Rows from block 5 of a small spectrogram enhancement model, named by matrix and row number. Rows with one number belong to one channel. Each number is 50 + 15 x the weight over its row's rms, rounded and kept within 0 to 99. All counts start at 0. After the name is the row's rms in percent of the matrix's.
After each channel's rows are labels from the 100 clips, of 14848, where the channel reaches its highest value: "top examples" is what is common among them. Only what is clearly more common there than usual is listed. The data: simulated sounds of rotating machines with and without faults. In brackets: how many of the 100.
# convs1: first pointwise conv (model.mid.1.convs.1.weight, 256x256x1x1), inputs 0-85
# convs3: second pointwise conv (model.mid.1.convs.3.weight, 256x256x1x1, transposed), outputs 0-85

convs1.29 106:55 49 46 52 57 44 52 44 60 34 53 60 27 60 34 22 42 50 74 48 57 59 53 46 79 50 60 45 58 45 48 51 34 53 44 33 38 55 37 31 43 00 37 48 27 45 63 38 45 44 46 35 38 45 43 44 06 34 46 54 62 60 57 48 52 97 55 57 46 60 52 13 31 27 83 32 81 30 42 81 76 34 47 50 53 31
convs3.29 005:50 45 56 40 50 35 75 54 53 45 48 39 83 71 65 54 52 49 45 65 68 73 45 61 63 85 45 54 55 55 56 71 56 61 64 99 41 30 51 56 68 16 53 65 16 38 44 48 46 82 55 57 52 40 45 81 47 48 42 44 85 54 48 43 47 69 52 51 49 53 53 56 44 53 47 41 52 25 49 51 67 53 60 51 47 77
top examples: fan (52); thin (high-pass) (38)

convs1.181 107:62 48 19 44 55 49 51 53 67 64 43 16 76 50 55 47 46 54 42 50 32 65 68 54 52 57 60 24 53 47 55 24 42 58 66 45 58 27 51 42 36 49 45 78 55 50 67 43 24 73 56 57 64 75 47 47 51 32 49 47 46 53 44 49 49 30 55 43 68 49 38 53 32 74 22 34 70 39 57 57 54 60 41 50 46 78
convs3.181 086:54 99 38 62 73 18 44 76 41 37 49 16 44 47 40 39 42 36 46 42 35 38 55 87 60 37 43 31 84 43 52 56 51 48 31 50 49 76 42 55 55 00 48 37 58 71 35 53 53 36 46 35 54 36 54 46 57 50 71 53 27 45 43 38 43 39 42 41 43 28 51 42 33 43 41 47 53 50 49 56 38 51 24 67 65 36
top examples: turbine (38)

convs1.165 059:44 51 40 50 41 35 46 42 47 35 50 35 26 65 82 39 53 53 63 59 31 74 50 55 33 56 60 65 43 54 52 50 55 32 56 57 50 61 71 25 28 23 29 80 61 59 62 19 52 62 26 48 54 40 53 41 35 84 46 53 84 65 47 65 42 55 46 45 68 39 64 51 24 57 68 71 27 58 53 44 79 52 48 50 53 39
convs3.165 041:55 39 53 57 44 48 62 44 60 43 57 44 32 66 63 47 54 58 20 51 52 57 35 18 37 49 44 47 34 56 50 34 60 71 47 29 47 27 56 41 78 51 56 45 39 28 48 42 53 76 54 66 56 45 51 49 49 54 56 56 50 55 32 42 61 38 65 69 41 73 48 58 60 40 46 34 66 47 58 48 38 55 58 41 64 31
top examples: speed: slow (63); turbine (33)

convs1.92 110:50 44 26 53 42 76 44 49 50 57 55 52 42 44 56 45 70 58 63 52 43 56 45 44 46 71 56 44 40 37 43 47 46 53 59 39 72 49 65 34 43 52 41 85 51 65 26 26 30 63 44 47 61 67 45 47 56 39 56 57 01 55 38 53 65 31 67 51 46 58 40 65 39 99 77 81 24 67 49 46 44 50 70 20 44 54
convs3.92 005:34 45 40 25 50 63 35 41 52 57 52 61 72 42 58 48 67 63 48 60 50 52 59 37 51 48 52 78 30 53 51 56 54 63 53 51 39 57 61 56 54 84 49 51 77 30 41 46 51 31 47 47 57 91 80 50 44 47 69 55 60 36 57 59 42 60 53 67 54 61 48 29 28 50 37 71 49 69 53 50 52 51 58 50 42 30
top examples: turbine (33)

convs1.98 093:32 33 53 47 42 34 43 42 37 73 53 84 43 49 67 63 47 47 76 61 51 46 42 48 58 43 76 30 48 48 51 49 49 37 44 75 56 78 33 24 60 58 59 37 54 55 44 49 51 58 41 46 54 45 57 18 52 64 53 50 65 51 32 47 44 33 63 61 49 40 71 63 93 53 30 50 76 48 50 50 62 46 22 51 53 51
convs3.98 016:48 47 57 53 38 55 43 45 60 78 53 90 76 45 48 52 53 59 47 00 54 51 19 30 30 51 53 52 53 50 48 49 54 53 67 37 60 54 65 37 47 55 47 61 39 36 55 48 54 58 60 44 56 61 37 36 52 55 48 50 32 56 29 36 74 72 55 49 52 55 42 72 63 61 52 52 52 23 48 34 60 57 58 36 31 61
top examples: piston engine (51)

convs1.146 090:41 59 31 66 46 82 33 54 58 44 51 47 40 60 38 06 45 44 63 43 34 53 58 51 65 91 42 59 35 48 54 39 67 40 60 30 39 83 36 58 53 48 63 56 73 29 58 36 61 50 34 37 46 35 60 67 55 34 30 55 35 48 45 22 47 68 48 42 61 54 58 02 53 53 62 44 45 60 46 55 42 42 51 47 48 45
convs3.146 201:27 64 36 38 42 37 41 65 44 56 58 53 67 44 66 50 66 60 19 47 24 49 78 50 47 31 59 70 38 57 63 66 59 65 35 49 43 62 75 64 72 62 68 55 76 67 27 46 58 69 46 46 57 65 60 77 57 58 66 56 34 37 50 41 45 39 68 78 39 58 61 32 44 47 26 72 74 51 71 58 75 49 29 57 69 27
top examples: fan (39); muffled (low-pass) (30)

convs1.160 100:48 43 65 51 72 34 33 41 41 60 46 47 55 47 53 35 63 83 43 61 95 64 32 51 71 60 76 56 36 38 50 52 46 66 53 40 36 32 46 35 64 43 56 19 57 42 46 78 54 30 48 40 48 53 41 70 55 20 66 34 67 56 70 50 55 31 25 43 60 69 53 55 35 54 50 34 44 24 37 63 29 34 60 57 47 46
convs3.160 140:49 33 51 50 48 40 51 53 29 39 56 48 57 51 49 42 52 49 52 55 25 48 61 56 50 41 39 52 72 66 43 70 52 43 40 66 52 92 51 57 22 62 38 41 45 85 36 52 56 39 58 35 56 43 26 66 46 53 48 59 33 29 49 66 58 39 29 40 82 47 40 44 54 37 38 65 34 24 54 44 60 29 30 28 39 40
top examples: turbine (92); speed: fast (70)

convs1.236 115:36 31 18 64 34 24 35 37 79 69 55 15 74 45 39 22 46 54 55 60 35 39 63 53 83 61 54 19 50 47 45 20 41 31 45 55 60 37 68 53 46 43 55 35 50 66 25 19 56 14 38 27 95 60 49 81 73 68 64 64 54 72 53 52 48 60 51 41 77 22 56 58 33 53 80 78 37 51 64 56 59 63 29 41 49 50
convs3.236 112:58 76 58 53 65 49 44 54 28 44 44 15 35 28 47 52 42 33 61 43 38 47 51 79 87 40 62 43 92 38 52 57 42 33 31 63 56 53 44 42 59 00 46 35 37 77 34 55 54 36 47 53 51 53 48 62 60 66 70 45 30 58 26 49 39 45 45 35 54 36 55 59 51 47 50 46 39 56 44 51 39 45 32 67 61 46
top examples: pump (84)

convs1.161 060:54 50 17 50 49 36 56 57 61 30 51 11 23 54 61 22 49 47 47 55 25 58 66 48 43 52 50 42 48 55 58 34 53 41 59 46 68 62 61 36 40 05 38 69 65 45 69 29 46 49 33 49 58 43 54 49 43 66 57 47 88 73 29 60 67 63 47 49 66 59 44 51 35 22 56 43 37 51 50 50 62 46 57 32 50 31
convs3.161 030:53 60 50 43 64 60 43 38 63 56 50 99 58 43 66 49 60 64 62 38 50 47 46 41 13 63 44 46 00 33 51 35 56 65 66 65 49 50 69 70 55 60 53 51 55 50 61 50 59 62 68 30 66 58 47 49 43 46 56 67 60 05 46 54 56 58 72 59 52 71 51 53 51 56 50 48 41 41 50 41 64 55 68 49 49 51
top examples: turbine (41); thin (high-pass) (32); gearbox (30)

convs1.95 112:52 52 48 55 51 74 22 46 63 48 52 45 42 47 46 51 51 50 62 59 36 37 48 48 44 87 65 43 45 49 47 43 50 55 54 50 62 35 63 39 61 43 28 52 36 57 45 30 37 54 28 50 57 76 44 26 45 29 64 60 00 53 33 65 57 27 62 60 47 37 40 63 51 50 97 68 42 46 56 58 46 76 76 11 46 54
convs3.95 035:37 99 45 59 70 57 46 50 55 51 51 87 71 74 39 48 40 50 55 78 52 33 39 46 17 55 51 48 25 47 46 52 48 53 48 49 32 80 46 61 73 99 47 49 90 74 54 55 37 60 44 41 38 53 46 30 16 39 31 44 81 57 65 54 55 37 56 52 56 48 46 51 58 51 58 62 56 64 54 52 47 54 54 56 47 39
top examples: speed: fast (61); conveyor (59)

convs1.107 110:38 33 56 43 37 46 41 57 39 81 43 65 70 34 68 66 71 68 63 47 51 45 61 45 57 32 85 37 51 40 35 54 45 55 46 59 53 85 51 07 43 69 45 41 60 44 66 45 53 70 66 62 36 66 46 30 57 71 33 32 59 60 31 78 42 34 44 54 58 49 73 64 76 49 22 60 82 37 47 55 78 59 33 41 51 51
convs3.107 014:47 62 17 56 58 84 50 55 47 35 47 00 43 52 53 52 49 45 74 74 54 48 53 54 85 56 42 53 34 49 52 39 47 46 50 66 53 31 40 54 42 25 52 49 46 22 50 48 48 38 25 77 49 38 40 74 60 77 72 47 61 56 44 47 38 45 49 59 50 41 59 51 51 49 45 47 58 74 58 54 56 43 54 54 62 42
top examples: fan (50); muffled (low-pass) (41)

convs1.159 095:54 44 68 52 35 51 56 42 55 60 46 49 51 58 79 49 47 46 35 37 54 55 53 50 25 31 69 39 47 62 44 53 57 45 63 57 28 81 66 41 41 60 45 53 89 39 78 21 57 36 48 72 52 54 29 96 76 73 13 56 57 71 58 53 27 44 45 50 53 45 25 52 40 66 79 65 63 40 49 65 63 67 46 27 53 44
convs3.159 129:68 73 28 48 72 27 48 64 39 49 57 59 56 32 64 39 64 58 49 31 35 68 51 68 63 40 29 22 75 52 70 63 69 74 63 62 58 67 69 72 59 24 63 52 34 63 43 54 71 40 49 30 69 32 49 51 62 54 78 62 32 39 23 30 52 60 56 57 45 63 59 42 38 49 34 66 38 54 54 53 50 62 28 83 55 44
top examples: conveyor (57); rattle (42); grinding (33)

convs1.169 070:43 44 54 50 48 35 66 36 85 47 47 43 46 38 37 16 66 62 40 44 15 77 51 54 36 35 39 52 48 47 62 42 45 43 55 42 39 48 38 38 52 08 44 43 55 54 61 63 44 49 65 43 59 26 50 32 60 44 68 40 39 89 43 44 52 59 60 56 71 51 40 52 58 11 43 60 61 55 51 61 48 45 87 42 52 65
convs3.169 084:41 07 42 58 23 42 69 56 46 39 65 16 33 43 32 46 55 64 30 70 55 64 60 43 58 57 53 65 56 73 47 41 59 59 31 31 35 33 32 27 48 71 51 36 58 29 40 43 58 77 62 56 52 43 28 58 41 48 33 55 67 58 71 66 65 22 29 73 41 66 41 38 48 30 38 40 66 32 46 33 44 52 54 31 51 28
top examples: fan (69)

convs1.209 101:46 14 64 38 54 42 41 59 70 70 53 39 35 66 82 64 58 58 46 56 70 66 50 54 29 20 62 36 63 49 45 58 38 83 52 50 43 51 59 37 49 70 51 60 47 39 44 70 47 47 32 69 77 73 69 70 71 66 52 64 74 36 62 39 59 33 54 55 50 40 40 38 31 48 61 47 69 32 47 70 34 60 41 65 53 85
convs3.209 123:31 57 60 46 30 62 40 54 59 45 45 57 45 28 50 56 51 56 34 64 51 42 66 59 40 47 77 79 67 46 48 35 42 55 36 04 43 67 49 50 60 61 56 45 86 50 46 49 36 44 50 12 52 63 62 19 40 52 48 51 49 34 54 53 48 34 51 50 50 39 48 43 48 48 54 42 55 22 48 35 59 53 69 35 59 38
top examples: turbine (31)

convs1.71 068:44 42 59 48 31 74 49 59 35 60 55 54 52 40 38 42 45 52 41 60 36 41 62 53 69 57 52 74 53 47 45 28 48 56 39 36 46 47 53 34 72 90 40 29 49 24 55 29 54 51 56 60 54 91 37 36 89 58 62 52 55 57 35 55 62 33 51 66 56 55 77 39 42 42 51 51 65 49 46 58 66 53 49 55 48 69
convs3.71 060:59 84 13 52 65 26 48 55 40 35 45 62 47 34 39 46 50 44 49 50 48 49 51 89 54 46 62 25 99 39 54 47 49 37 37 28 47 69 51 57 53 00 49 42 33 58 54 53 55 29 53 22 55 35 57 34 54 62 72 52 42 26 39 44 46 50 45 40 39 35 52 40 33 41 53 42 46 50 45 51 21 60 44 79 71 49
top examples: state: normal (75); text has "fault" (75); pump (66)

convs1.16 111:56 53 39 44 57 40 45 45 59 33 56 64 31 58 27 17 44 57 76 46 49 60 45 45 63 50 60 35 57 45 54 44 31 59 39 36 37 53 43 41 46 00 49 44 32 42 68 39 47 27 39 38 47 52 58 41 12 35 59 62 59 69 49 51 39 87 54 56 52 50 41 26 38 10 78 42 86 36 47 81 66 25 41 66 52 30
convs3.16 022:40 62 42 59 32 41 25 46 34 47 52 18 03 28 34 38 40 40 48 51 51 26 66 45 52 56 49 61 45 48 46 32 34 26 35 31 45 31 17 29 00 51 44 50 99 68 51 49 44 46 50 55 45 65 55 48 58 40 47 58 42 40 73 59 48 36 28 44 61 52 41 29 18 45 41 53 60 89 45 54 51 46 33 49 45 37
top examples: fan (54)

convs1.15 100:49 34 78 46 56 33 43 46 61 69 49 53 73 68 34 62 55 72 55 63 50 40 48 52 69 61 73 54 46 38 51 45 55 70 54 50 39 24 55 39 62 60 43 13 62 32 32 48 62 33 47 48 59 63 35 73 31 04 58 56 42 44 70 53 39 44 32 48 61 53 45 56 12 76 40 57 53 51 64 60 31 41 74 54 49 50
convs3.15 105:71 47 53 39 53 64 41 31 38 58 43 50 39 34 59 57 54 52 78 37 68 58 34 46 76 62 49 39 53 38 55 43 43 50 56 57 62 12 55 44 42 12 51 53 33 38 55 49 54 45 49 87 52 53 61 51 67 61 67 51 45 53 28 47 41 65 54 49 41 65 58 48 32 52 49 52 47 80 44 52 36 50 59 55 43 57
top examples: speed: fast (63); gearbox (51)

convs1.186 113:58 60 41 46 43 50 39 58 58 81 51 26 35 56 62 47 48 45 66 32 26 66 60 57 41 59 82 54 46 54 57 45 51 45 71 52 41 35 65 33 33 41 36 57 24 41 71 15 33 59 29 64 64 83 75 24 40 35 55 47 05 38 41 48 47 26 73 45 81 46 56 43 36 80 52 35 65 36 54 64 59 59 59 37 50 62
convs3.186 050:55 47 81 55 46 48 35 57 22 43 53 41 22 35 37 46 62 52 56 31 40 51 61 70 82 45 51 49 66 53 52 56 41 32 41 56 58 55 40 43 26 00 47 37 41 89 38 54 57 23 53 54 57 33 46 72 57 39 61 59 32 49 36 66 53 48 35 39 59 47 47 49 50 45 41 53 34 48 39 36 61 47 37 60 53 46
top examples: reverberation (60); text has "room" (60); text has "reverberant" (60); grinding (42)

convs1.4 108:35 58 77 55 41 35 52 44 58 65 46 65 58 45 36 73 47 60 54 61 30 39 34 52 59 76 71 50 48 47 51 44 62 49 50 49 45 51 48 46 69 49 48 31 60 44 47 55 71 45 39 52 46 70 21 53 37 33 47 63 33 48 52 51 33 61 49 56 57 56 41 60 26 72 54 64 42 56 55 46 58 44 70 57 49 43
convs3.4 053:45 58 59 44 36 59 30 40 54 56 46 50 44 39 56 66 61 57 45 44 72 50 51 46 53 56 56 62 44 42 54 30 45 62 46 59 49 11 36 46 73 48 48 55 61 01 50 44 49 60 47 52 50 53 69 52 63 58 67 49 54 62 49 41 50 50 70 58 36 48 59 67 28 48 50 38 78 88 53 54 52 63 59 53 52 62
top examples: compressor (43)

convs1.125 086:62 51 42 51 69 29 55 52 60 47 45 62 34 33 53 51 39 69 37 56 56 66 50 50 42 53 76 23 51 48 59 66 54 67 51 37 49 69 44 47 86 43 90 40 57 46 10 52 45 21 56 64 74 83 58 53 44 63 69 56 42 70 59 51 41 61 44 40 40 32 46 59 52 68 84 31 54 35 45 68 37 22 29 73 49 57
convs3.125 117:36 30 61 55 26 69 51 53 45 60 48 64 33 26 59 58 47 52 33 57 41 46 70 34 27 47 63 61 66 51 40 36 49 53 49 11 48 55 63 42 34 87 53 56 73 78 46 50 45 63 59 26 52 57 44 23 37 55 34 55 50 22 45 61 55 47 66 58 53 58 44 53 61 54 54 48 42 10 61 44 72 41 66 11 54 52
top examples: turbine (49); thin (high-pass) (35); gearbox (30)

convs1.75 084:50 51 29 59 43 61 53 57 32 56 52 74 67 38 27 62 30 40 26 63 37 38 55 54 71 51 48 59 50 46 52 43 47 41 44 47 35 41 54 49 80 84 63 34 76 30 66 10 43 55 56 59 54 84 59 55 95 65 42 49 50 34 45 40 65 36 52 67 70 32 51 40 37 57 50 44 70 63 44 40 54 42 42 69 52 66
convs3.75 017:55 34 21 51 42 23 55 40 41 39 52 99 93 56 62 40 53 64 44 55 41 53 65 65 44 56 57 27 64 59 53 55 55 63 41 77 48 47 67 39 41 90 49 41 45 55 44 53 50 56 39 38 43 89 62 46 49 70 40 50 38 38 60 50 45 42 77 67 54 63 50 24 83 35 39 76 50 70 60 77 61 54 39 40 58 37
top examples: piston engine (31)

convs1.253 109:36 65 28 63 57 42 42 52 57 47 48 50 50 60 48 45 49 34 45 58 68 58 52 52 48 33 86 90 44 63 43 67 53 40 50 58 37 38 69 60 49 95 59 20 28 44 75 33 37 29 60 62 52 41 64 38 39 74 59 39 46 19 51 50 64 41 36 48 55 29 70 50 55 35 67 66 68 47 52 54 58 48 61 42 49 60
convs3.253 035:66 72 51 52 51 59 40 46 52 50 49 36 22 48 42 48 58 52 63 31 41 41 48 65 69 52 47 24 50 50 51 61 51 34 45 61 69 46 67 43 18 08 43 41 34 65 46 57 56 31 48 65 54 38 41 85 58 37 63 59 46 39 47 62 44 52 40 46 57 47 45 39 43 54 52 51 37 46 46 38 55 43 45 58 45 46
top examples: compressor (51)

convs1.228 087:46 63 15 47 44 48 51 45 67 69 50 10 53 50 49 11 56 48 37 49 22 44 80 54 79 42 69 08 48 49 40 22 50 34 39 74 58 50 75 60 38 66 43 54 61 46 51 18 45 05 69 37 69 69 66 62 83 58 56 60 76 49 43 46 48 50 47 46 78 24 49 59 21 62 51 71 37 48 64 39 51 59 44 45 48 69
convs3.228 049:42 08 64 48 24 69 54 37 48 48 56 71 44 56 49 56 66 71 55 50 64 64 48 22 29 68 54 60 19 61 48 41 47 61 57 39 42 31 49 41 46 99 49 62 51 32 55 46 47 56 60 53 58 61 42 33 36 38 37 56 68 34 49 64 66 54 45 57 55 70 45 58 44 50 52 48 44 31 44 24 66 55 74 26 34 54
top examples: pump (84)

convs1.250 111:81 39 46 33 56 79 55 35 45 39 48 38 20 43 82 23 48 58 38 48 28 47 50 50 46 90 33 60 48 43 41 65 35 51 39 64 65 35 50 27 49 59 24 43 45 31 66 50 43 53 47 42 42 25 45 24 46 23 59 50 23 50 37 39 26 57 83 52 43 34 23 42 59 39 69 63 76 42 46 50 79 62 77 43 50 48
convs3.250 211:64 38 50 55 55 64 73 38 40 37 56 59 28 56 32 55 50 60 69 70 73 66 34 35 39 77 32 51 23 55 42 28 52 52 35 75 39 31 35 34 36 70 37 32 52 29 57 41 52 51 73 46 64 39 33 37 31 25 42 65 65 28 63 73 64 37 31 42 51 63 33 64 42 30 60 34 30 34 34 31 35 61 69 35 33 50
top examples: conveyor (72); speed: fast (71)

convs1.82 159:54 22 36 36 36 48 54 44 46 61 49 58 52 37 69 51 64 70 63 51 50 70 29 35 49 72 62 43 43 44 34 59 46 45 46 43 53 65 52 63 49 49 71 72 75 53 27 47 46 51 64 60 50 57 38 83 68 47 56 50 00 46 42 36 39 45 64 33 54 61 43 50 47 93 32 62 37 64 51 59 44 33 60 53 47 51
convs3.82 137:33 16 44 51 16 43 65 48 38 53 47 29 44 28 29 51 44 38 31 48 48 40 63 35 38 41 60 53 61 50 45 50 50 30 51 17 48 83 50 47 06 61 46 51 70 71 44 53 49 52 70 32 53 50 31 31 42 57 36 50 38 08 64 52 50 47 43 44 57 48 49 47 37 52 50 48 56 16 54 49 41 46 49 34 48 50
top examples: speed: fast (62); gearbox (43); turbine (43)

convs1.128 087:50 62 65 50 42 40 51 61 45 63 55 61 55 46 67 67 47 61 80 57 70 58 31 52 71 19 81 35 53 52 49 51 71 49 45 60 46 68 37 36 71 48 68 33 50 67 67 44 48 63 49 42 42 48 52 30 73 52 61 37 43 44 49 31 46 30 50 28 32 51 47 77 72 46 39 47 66 27 47 63 22 38 35 57 55 47
convs3.128 068:45 67 44 57 44 73 35 46 58 64 45 40 00 07 38 53 41 40 47 50 51 32 66 37 43 60 48 49 12 27 51 15 47 45 47 24 54 45 38 47 42 45 44 34 71 46 49 46 47 26 44 47 44 64 57 36 50 25 57 57 64 31 71 49 40 43 59 54 41 44 54 56 42 51 61 32 56 70 50 52 39 43 61 59 44 49
top examples: piston engine (33)

convs1.36 131:52 53 65 40 37 56 62 63 41 46 49 78 35 72 20 25 20 60 74 51 39 65 24 49 39 71 41 65 69 50 62 52 65 45 70 64 35 47 43 56 59 52 43 42 58 63 53 42 68 41 30 36 56 53 52 30 53 68 46 42 30 66 32 68 29 55 37 50 57 54 46 37 62 49 70 44 33 55 59 32 77 25 35 85 63 61
convs3.36 196:58 33 44 38 44 50 56 45 28 59 54 80 62 60 75 50 57 54 64 27 49 64 29 21 68 56 31 30 27 61 53 66 59 63 63 86 57 24 60 53 41 57 51 64 25 58 49 48 55 50 49 71 48 54 47 58 62 75 53 49 48 63 20 42 57 66 55 62 53 78 62 42 55 55 41 73 60 83 66 71 51 45 34 38 34 60
top examples: speed: fast (72); compressor (42); conveyor (41)

convs1.54 105:46 84 58 52 60 35 67 49 37 48 48 73 25 52 16 48 60 43 65 24 57 51 47 48 72 64 48 37 48 44 44 54 60 34 81 61 32 48 66 60 35 67 64 32 57 44 68 53 52 03 69 51 51 51 38 65 42 29 52 68 59 68 69 57 37 22 41 38 68 40 45 38 91 76 53 43 73 52 54 57 25 37 54 54 48 69
convs3.54 125:41 50 46 48 51 38 40 56 53 67 45 30 83 62 62 45 48 39 44 38 36 40 58 61 56 27 42 63 48 58 56 78 53 49 71 64 62 73 61 70 60 46 56 67 54 59 39 57 52 55 07 60 37 53 74 75 65 64 61 38 41 83 53 28 22 62 62 53 39 33 59 37 62 70 41 66 68 68 68 79 64 35 32 64 64 52
top examples: conveyor (41)

convs1.19 113:57 47 46 52 58 47 52 42 61 35 54 59 27 54 35 26 44 48 73 48 60 59 54 43 81 52 59 49 61 45 45 51 39 48 49 25 37 55 35 29 41 00 35 47 23 44 61 42 49 47 48 31 33 44 42 44 05 36 46 47 58 60 61 46 50 94 59 54 47 64 54 14 30 31 83 31 81 25 44 81 77 36 49 44 53 38
convs3.19 015:60 38 58 44 51 42 69 54 57 43 50 58 92 88 62 52 57 57 47 44 55 68 40 60 44 59 46 42 52 60 54 72 57 64 64 85 48 38 60 61 78 35 53 67 06 19 53 51 50 72 50 53 59 28 43 76 44 46 50 49 73 65 33 35 61 74 60 56 50 58 52 52 56 53 49 52 49 22 52 51 67 60 54 56 50 74
top examples: fan (53); thin (high-pass) (43)

convs1.189 096:44 84 46 38 28 57 39 47 51 77 49 26 38 45 65 49 40 43 73 23 29 76 47 55 35 49 66 49 42 61 58 37 49 32 75 52 53 49 53 29 34 35 42 64 40 46 66 28 51 56 53 60 58 69 67 39 55 44 56 67 27 60 44 58 44 29 63 59 78 48 53 42 48 80 51 44 45 59 53 44 52 51 57 41 54 99
convs3.189 125:38 48 78 53 50 70 33 46 63 57 37 41 40 54 45 52 40 36 46 66 61 35 65 68 75 42 67 86 55 37 41 42 30 27 47 30 59 77 24 44 35 44 48 48 41 61 56 58 35 39 37 50 33 51 65 62 56 39 32 38 65 69 84 57 36 49 47 35 52 16 44 55 64 58 64 37 44 54 47 45 52 39 68 62 59 61
top examples: state: normal (73); piston engine (47)

convs1.135 088:48 49 68 39 54 33 41 60 42 63 58 72 41 52 53 51 49 48 80 37 63 53 30 54 73 36 76 33 47 44 54 56 64 37 57 56 58 57 54 55 55 42 62 38 51 73 75 30 68 52 22 40 31 64 59 50 39 24 54 45 37 41 51 20 54 29 54 40 31 40 62 87 59 60 28 34 60 37 51 43 19 39 39 51 50 45
convs3.135 061:68 44 59 46 83 44 42 47 40 50 58 99 69 84 65 46 62 65 79 36 52 63 30 60 73 58 39 44 33 68 50 66 53 63 75 99 56 50 58 54 46 45 52 59 22 60 52 56 44 54 53 59 44 39 56 69 49 46 43 47 54 75 46 52 62 65 49 49 68 68 45 50 60 57 44 64 27 53 54 59 57 55 45 53 42 56
top examples: piston engine (37)

convs1.243 082:42 46 55 45 55 47 37 44 30 56 49 60 49 41 61 30 51 63 47 35 37 69 57 45 58 52 44 62 60 49 60 56 42 50 54 40 54 18 48 49 56 28 59 52 41 53 57 36 45 97 37 22 44 42 52 40 38 57 44 42 51 46 62 35 38 42 27 56 36 60 47 74 41 64 45 40 57 47 53 43 76 32 60 66 49 31
convs3.243 106:71 43 37 39 65 54 50 43 25 41 48 98 29 38 54 50 59 49 73 36 56 54 40 48 64 71 50 21 70 40 49 45 47 56 46 59 57 44 59 45 39 28 45 43 04 43 60 56 52 11 76 35 56 54 46 25 52 56 50 53 42 20 29 57 56 64 41 42 74 62 51 49 37 35 50 49 23 48 44 44 35 40 54 40 24 50
top examples: speed: fast (69); piston engine (42)

convs1.22 087:33 69 72 51 44 33 58 23 35 66 38 64 49 69 51 38 48 46 67 55 33 38 20 55 38 63 68 50 35 60 39 70 66 37 38 51 48 48 66 20 35 44 41 53 52 48 49 31 52 62 29 63 51 51 27 75 65 70 78 61 55 45 46 67 22 66 20 43 55 41 46 65 17 44 62 69 43 54 57 42 60 70 43 34 53 51
convs3.22 134:38 50 67 61 34 59 47 63 49 49 71 28 28 37 56 50 66 70 35 50 25 56 63 50 66 35 53 65 35 63 60 40 61 70 35 47 42 22 46 40 66 48 69 38 59 59 25 42 61 76 56 76 62 66 54 72 52 55 61 64 41 57 48 56 62 31 56 72 28 65 51 53 42 43 35 36 56 50 57 39 66 55 51 58 65 28
top examples: pump (32)

convs1.242 077:39 51 50 47 67 88 51 50 41 41 54 34 44 64 40 66 31 57 51 37 63 63 46 52 43 44 55 81 50 47 54 59 45 40 40 66 61 44 67 48 39 65 62 31 55 44 30 44 61 14 65 50 32 39 55 46 62 49 60 45 87 41 41 31 36 50 47 47 34 34 41 64 49 49 40 59 48 58 49 42 65 49 86 66 54 46
convs3.242 121:44 43 55 34 37 54 38 54 60 59 47 35 59 36 63 53 61 53 38 35 24 44 69 69 92 33 68 54 60 48 64 74 47 58 46 48 62 47 58 41 67 18 57 52 55 60 35 58 52 51 35 83 45 64 67 82 73 74 64 41 32 84 44 38 39 50 57 66 42 49 63 34 56 59 41 51 60 64 56 61 63 41 37 71 65 35
top examples: conveyor (97)

convs1.2 112:50 41 50 40 72 52 58 41 59 40 47 68 49 41 70 40 58 43 27 67 41 54 59 47 39 36 63 46 56 53 43 45 18 73 66 21 50 78 65 31 46 44 28 57 76 32 59 90 50 94 63 67 45 67 54 32 51 63 57 54 52 66 68 67 49 40 41 40 46 59 68 57 41 46 63 51 50 59 42 37 51 57 51 65 48 66
convs3.2 198:69 17 38 61 42 36 52 51 47 58 50 82 57 43 55 37 49 42 69 22 55 45 23 52 50 50 44 28 54 53 53 58 66 59 70 55 62 48 67 65 19 23 48 62 30 47 57 59 59 30 55 33 43 39 47 19 59 75 39 47 36 31 58 33 54 69 46 47 55 53 51 47 44 62 49 56 46 45 69 78 42 49 53 25 42 63
top examples: turbine (53); compressor (39)

convs1.145 129:42 55 52 45 21 48 46 42 44 50 52 64 62 60 70 54 40 34 41 38 52 62 56 46 23 57 71 52 47 60 41 49 39 44 62 44 30 60 44 00 38 95 17 50 75 45 64 62 55 14 55 82 53 45 46 75 72 35 07 42 53 57 44 61 58 41 56 68 75 50 38 69 61 70 36 32 58 50 47 43 16 76 47 37 48 65
convs3.145 008:48 70 49 66 58 41 36 49 66 44 59 18 29 44 56 46 50 37 42 72 47 47 42 46 41 42 46 60 50 49 51 00 56 70 28 09 52 26 42 57 60 17 58 30 20 41 54 49 55 37 57 53 45 52 57 25 64 50 71 52 72 58 45 38 57 26 34 57 45 43 56 60 74 48 42 37 70 99 59 77 44 44 42 52 48 52
top examples: speed: slow (61); piston engine (43)